Weights of a small image captioner: encoder widths [128, 192, 288, 432], decoder width 128.
Rows from block 12 of the image encoder of a small image captioner, named by matrix and row number. Rows with one number belong to one channel. Each number is 500 + 50 x the weight over its row's rms, rounded and kept within 0 to 999. All counts start at 0. Numbers have three digits each. After the name is the row's rms in percent of the matrix's.
After each channel's rows are labels from the 100 images, of 14976, where the channel reaches its highest value: "strongest on" is what is common among them. Only what is clearly more common there than usual is listed. The data: scattered letters and digits in many colours. In brackets: how many of the 100.
# r30: branch 2 reduce pointwise conv (encoder.blocks.12.r3.0.weight, 108x288x1x1), inputs 0-71
# b30: branch 2 3x3 conv (encoder.blocks.12.b3.0.weight, 162x108x3x3, transposed, each kernel summed), outputs 0-80

r30.20 099:510532455457459406435446442444438482514468531481459471438451499446510468478444486485483475493473545500445465463462438461499476505491511475433455508495502553490493542423504448459446476459430475466502467483488472482524
b30.20 104:478486473495503475523564463580443474475516438585427417552553464503497487482454604430492480431419484506472505574426471515469433435513453472437506442441470485558502540474513456501438442454412426485501479428487435490460440512487437446442424473512
strongest on: count: six (83); yellow (47); pink (45)

r30.49 111:535529483499487465493505446486480497502499567495468498509515484476548487493496483513496509490507497504499459503513501501529492528478490503505511505426499519473495595490471493478452485504472511499499485452483500482502
b30.49 105:459433458489518506488487424508455433482473465545436486493497437475498438499407541417496452457435534479456472490463456532441437479445461478461445412441445427539414510447518444477480426482466431440482466451438439483437494440463442441429434489431
strongest on: count: six (73); red (65); the character C (56); largest: C (52)

r30.85 091:484546444442697439495681453595466452465483482538439498527589488483501470465464545561448487430469471689630764486500478641452520462574466487495490439689576466491502510483497489508451463466526504451464478703485717494459
b30.85 113:463492472579524516554351515395500534544473535478494491276356521479502472458469428502357485476514532471470515442489487483434489513459467468507452490518525465465438439509494503487473497511493546469471492544465509441450470445491499507507476516453
strongest on: teal (79); count: six (51)

r30.15 106:536534511512505469485465433499504535498485581493505472480508505487564513489496483489464533523561510468470467529499470513500508555500479503493474510464536581535477583504480482498493522527472481528496474452549522505487
b30.15 108:478429474486507494487459418495471438485488472533440488477490418504514448541423527422505452443428513444448434466483469531421427511442482506464443412444460459527418504475492480489485416479470415450433456460440412450437483448463446434428425500439
strongest on: count: six (79); teal (65); the character C (52); largest: C (46)

r30.80 096:527626417533536451484566457609429493496498591531393509527507486525492392379537456524484424494509594543579546482555514553536558542624485508489507505556591582498390614437508541502474494430543501526416468570572595570514
b30.80 092:471432402502523525505415472443494476509461507491444515427406439502490456523450447451469466429455529472455460447508456502443471532369464499473377433462514392485426450496486485439480473476492482388467437511400463455441526417463498456467429495393
strongest on: count: six (90); teal (71); green (70); white (48)

r30.31 107:470502363519401516519424515523367519539502533495381510510501533512426396386480403517486325510434540444442372519551551421530531519562525481483505491475547467532401521342497451493459489365394507520317510402499397477497
b30.31 097:486457451447568588555531580541446528562457479492469470530546499515328455482483517497505527494533557586506506548513435399526560472419465477492403521477531422455509439479447529385495557438513541422539468524398532551527448431464510546576470338454
strongest on: red (74); count: six (73); the character J (28); the character 1 (27)

r30.3 104:462518441474460476492519524499458477477504483443428530442455491451383438427482420404457458450369489513477496453510533461478495490542507471496493475461526497523461450411471493501440483452448474487462423441528507479489
b30.3 124:404467478492506494494558493558424512510481445547448426545513455445473475420464577459458478491509524584438536606370452524467490396521443445482507497398506476543431536466504376484454472487460529488542483492494539507458429481492414457484448449500
strongest on: teal (68); pink (57); count: six (49); white (44)

r30.74 098:474377532456421493454436457287566427479450422445581446442405439456494600632481504448510571505483317418454435448318419461465313333309457463486474494473360431391571375509460470439495434544466480459512482454393453440497
b30.74 085:478488552428362325351560520572460472418509470539447475561521478478539516534469564483504476461442368416465487554463513552477481483571449501446551471460519531552429554514512441540477468493480500537518487521548487488477477498438448459528458534520
strongest on: count: one (77); the character 4 (27); largest: 4 (27)

r30.101 092:461549459481636466499630436631474432451462514580480498543555465476503453502470534554447491434447471672671759521500459610443516513577463465473457429682590503509496519488439504516468484443523476488502481765465718493472
b30.101 116:479479453590525513543367491399514526539460528472488509280351507475500481468480433500361496467498523455472515429483475494424477528451468501512456484516525444463436449518487512481492498508504547463453497533461499429444481458481499492503475528445
strongest on: teal (76); count: six (58); the character C (25)

r30.77 109:489602363479493489519501536606345492520528487538372516500540496513444351342511442488490340504425561525498489512600561518505577543624504476500495491521539512516330513327472473493458482319453478496331503513533521514513
b30.77 108:459413411509545552539507558515462509568409487470439431486500463481395453458506477499519505463510550521481513521475421438485526453367436493476376490465557396452479461438458502384472533420477541362504465533388536485473495440442466497545434426388
strongest on: red (94); count: six (73)